config = dict(
    dataset='dead-leaves pictures: piles of overlapping shapes',
    train_examples=36250,
    translate=0.06,
    tokenizer='word',
    encoder_head_dim=64,
    decoder_width=256,
    decoder_layers=7,
    decoder_activation='gelu',
    warmup_steps=330,
)
Rows from block 9 of the image encoder of a small image captioner, named by matrix and row number. Rows with one number belong to one neuron. Each number is 128 + 32 x the weight over its row's rms, rounded and kept within 0 to 255. All counts start at 0. Numbers have three digits each.
After each neuron's rows are labels from the 100 images, of 14976, where the neuron reaches its highest value: "strongest on" is what is common among them. Only what is clearly more common there than usual is listed. The data: dead-leaves pictures: piles of overlapping shapes. In brackets: how many of the 100.
# fc1: MLP up (encoder.blocks.9.mlp.fc1.weight, 512x256), inputs 128-191
# fc2: MLP down (encoder.blocks.9.mlp.fc2.weight, 256x512, transposed), outputs 128-191

fc1.360:158092157168166127123159180105198179122123150140086150102110119146112126126199144110053074144118119133133113166192182102106120102136092155179142100115046123088122094153189140102157157101092098
fc2.360:113167114116153149127119120179166154105175162103106150161121122125178123162144152107129104090143161086103122115153160167092128060106132151158058095188149147169114094140152144150148079116145184
strongest on: pastel (100)

fc1.338:080077116092155137116100189115153180166149103126102110076156128073145098115155135131060094069189143141070120110156108118111145169160133169126132068164065146061127167103174153127145128107088117
fc2.338:133201097106099091106155152089121169140147176108151125107149161111118090206102131131085130088166095157141152172125147068137076143142115160175148105100119147124084150116145104083094124126065142
strongest on: warm (100)

fc1.359:070120105091131171153088143137114099089073131078122114102154119149205139077137126169119088149115168160078099157148106103074142099156115132087160156182139133129148198134100139114092077153101093
fc2.359:154085093118132151159121109079107135154180160172108198191105135129152137138117118084133076159142085086129090129160081171177078065109135110128160141126151128126105163132152107092104134129134162
strongest on: earthy (99)

fc1.443:063177092151123156085141146141098165121143066135150167173134095089135100121138149151094098082111102152156123092113184118137101183188145100121123175140119150137154170108113196149126118142128169
fc2.443:106108114133112142147091156140129128175151185126112139147154124158099069124145159089095077107149121166114141185110121133082145095096059156117091155168177140182169162114133175179075172154116113
strongest on: pastel (66); earthy (34)

fc1.367:145109134140158130165125128141102113170105105110127079103141097114181183146087159134114172071172136169132117111178144155106073147142075147136108110101113139083087188095129126170151142097094162
fc2.367:099132105166141069147089145155075144133103156167128117097107195159099101126112171093178066159121165106109109126094093085167119120183133152098136070173120079159170070123144146138154146207126161
strongest on: earthy (69); large pieces (62)

fc1.185:112112193177185153114139122128109173153172098093109071111129068123174118108102078124148088133157121101159131144121170133128137153146171129092089161150102147122137149128142178138083108163141084
fc2.185:142172164126153094095130114136131115170179093091098195118125156156164116197171081094164156131158107137159101162131090140150157059111161117148098113121100102190139102069123140136162117116076187
strongest on: earthy (100)

fc1.355:100131068149118114152128152156175183144109087123166091151150076081098111071168133139158142161156111134176170109190110142101077154160147151174182074131123126086101189100157131117129180108058102
fc2.355:154097156138154065092084151133188145167106171126123099132164123136113140169115157111074172079122092097153130111152084089144174164173111111142165080111158091124168171061116112172146136132099162
strongest on: warm (100)

fc1.36:087100103095145126183115180158138184107157130103175095120152138097114093093121171186092108068140064098143122098127162124118159174103164138094103121119164182096086131144157125138124090163135096
fc2.36:144140082090108090111132116172169172152153198060147186123127099203118152133158152151081151141105183125116135141157115140084128103151101105154093113143134076127108137129170134194144149105096140
strongest on: warm (100)

fc1.467:078090089114110116155146101065137096152160096138076088162099099172119141158128099103131167115142086107141142092130076074147061187100116123140097176156078198126133089168129118089164084216115102
fc2.467:135178121122151135129150090130116140177157170098129165159122120161160068154105073108112176096097101110186091110158130154117091083178134079181118137079103168189144161112159106171144169126094133
strongest on: earthy (100); large pieces (82)

fc1.9:163072137153165192104121143078090073160117116130145125128102101104164187161130102151095139087115163180073164123083098138157069147116141152070091167130119111068173113180096115133124152156160111
fc2.9:117070128140096099094163109194091098143117122159157075097079155174102152159191113140165113122110100101107105101148089164170087090154127106158156157095083082090165093109114148102169083194170159
strongest on: cool (90); large pieces (61)

fc1.232:129115095151088137141172166151101139148135095126124154136134069095106119156116177123153146137108111173100142157166151059164097191173116166085133141090068170155090145171164170099108157130055150
fc2.232:089174104081094155144071140138195129152155104121149126141175108112131181162089078095101177095087176151146160100125116124131099156110129172175157150155148111089135154150107177160149123087140128
strongest on: earthy (54); warm (46)

fc1.196:140168160180182158168105158064098113188141074166134120094107146133150090144132115108147157119142158102065109092143105147070107119119096130159152175155081123107119121160104161136137073176069099
fc2.196:111120118125137152129136112115085080132152096084164102103116137133095142152171095070166183128110105129159174158077080099143088086138169158113156143124159137158141130081117117169174119159097117
strongest on: earthy (99)

fc1.428:154081191127111192117156111112124147124167148137059129085166071103110095122151133166138102170116103127111145134099177106134073119151189178138136081097141104139094195101161149145142130176149159
fc2.428:103144093130089073084156127121174083100126113148114125127077113165153090119083083160165102128174173104122178126157137084130114078101084125111182110087103126162152146090089078145132135100128134
strongest on: pastel (84)

fc1.205:100150082132074113083088169111128162160130108104114139141162065052151174092183139144091127165101171186137076109125139178103087137092084135127135115164133124077115131131131154166111119115123080
fc2.205:154116082123123156142129126123190165130192155122151164105121160175170118109111154106051148098104169105100113184139103131114173120164148143165106156178116080136110102145168138118139125151087166
strongest on: cool (74); large pieces (67)

fc1.110:078142143163102153146084161051131094198070125213159136130147085058108115074072158140137170104099093116109159128106129172127083190111094154086159114124135105144181147136150089096061156095117091
fc2.110:182108123165085147123100094114077130150175149162161095098122175130056180157128133167193163135100146118157125084060126163157108119153079133147185118094118116121127097122138092226164133104092120
strongest on: cool (100); large pieces (79)

fc1.510:058110167132148150155149127067159169132060066111097155174134125149104102120160092144096123128130104147107147147212178123129111157124176127144114095135074159142176122086085173094113123112107155
fc2.510:112168148118172105173131103125145162104127073108107101170167092181152118189080122123095110126099080104150147174182165084112070129105119164198103158131127138175101087085140184110129070156139157
strongest on: pastel (100); large pieces (67)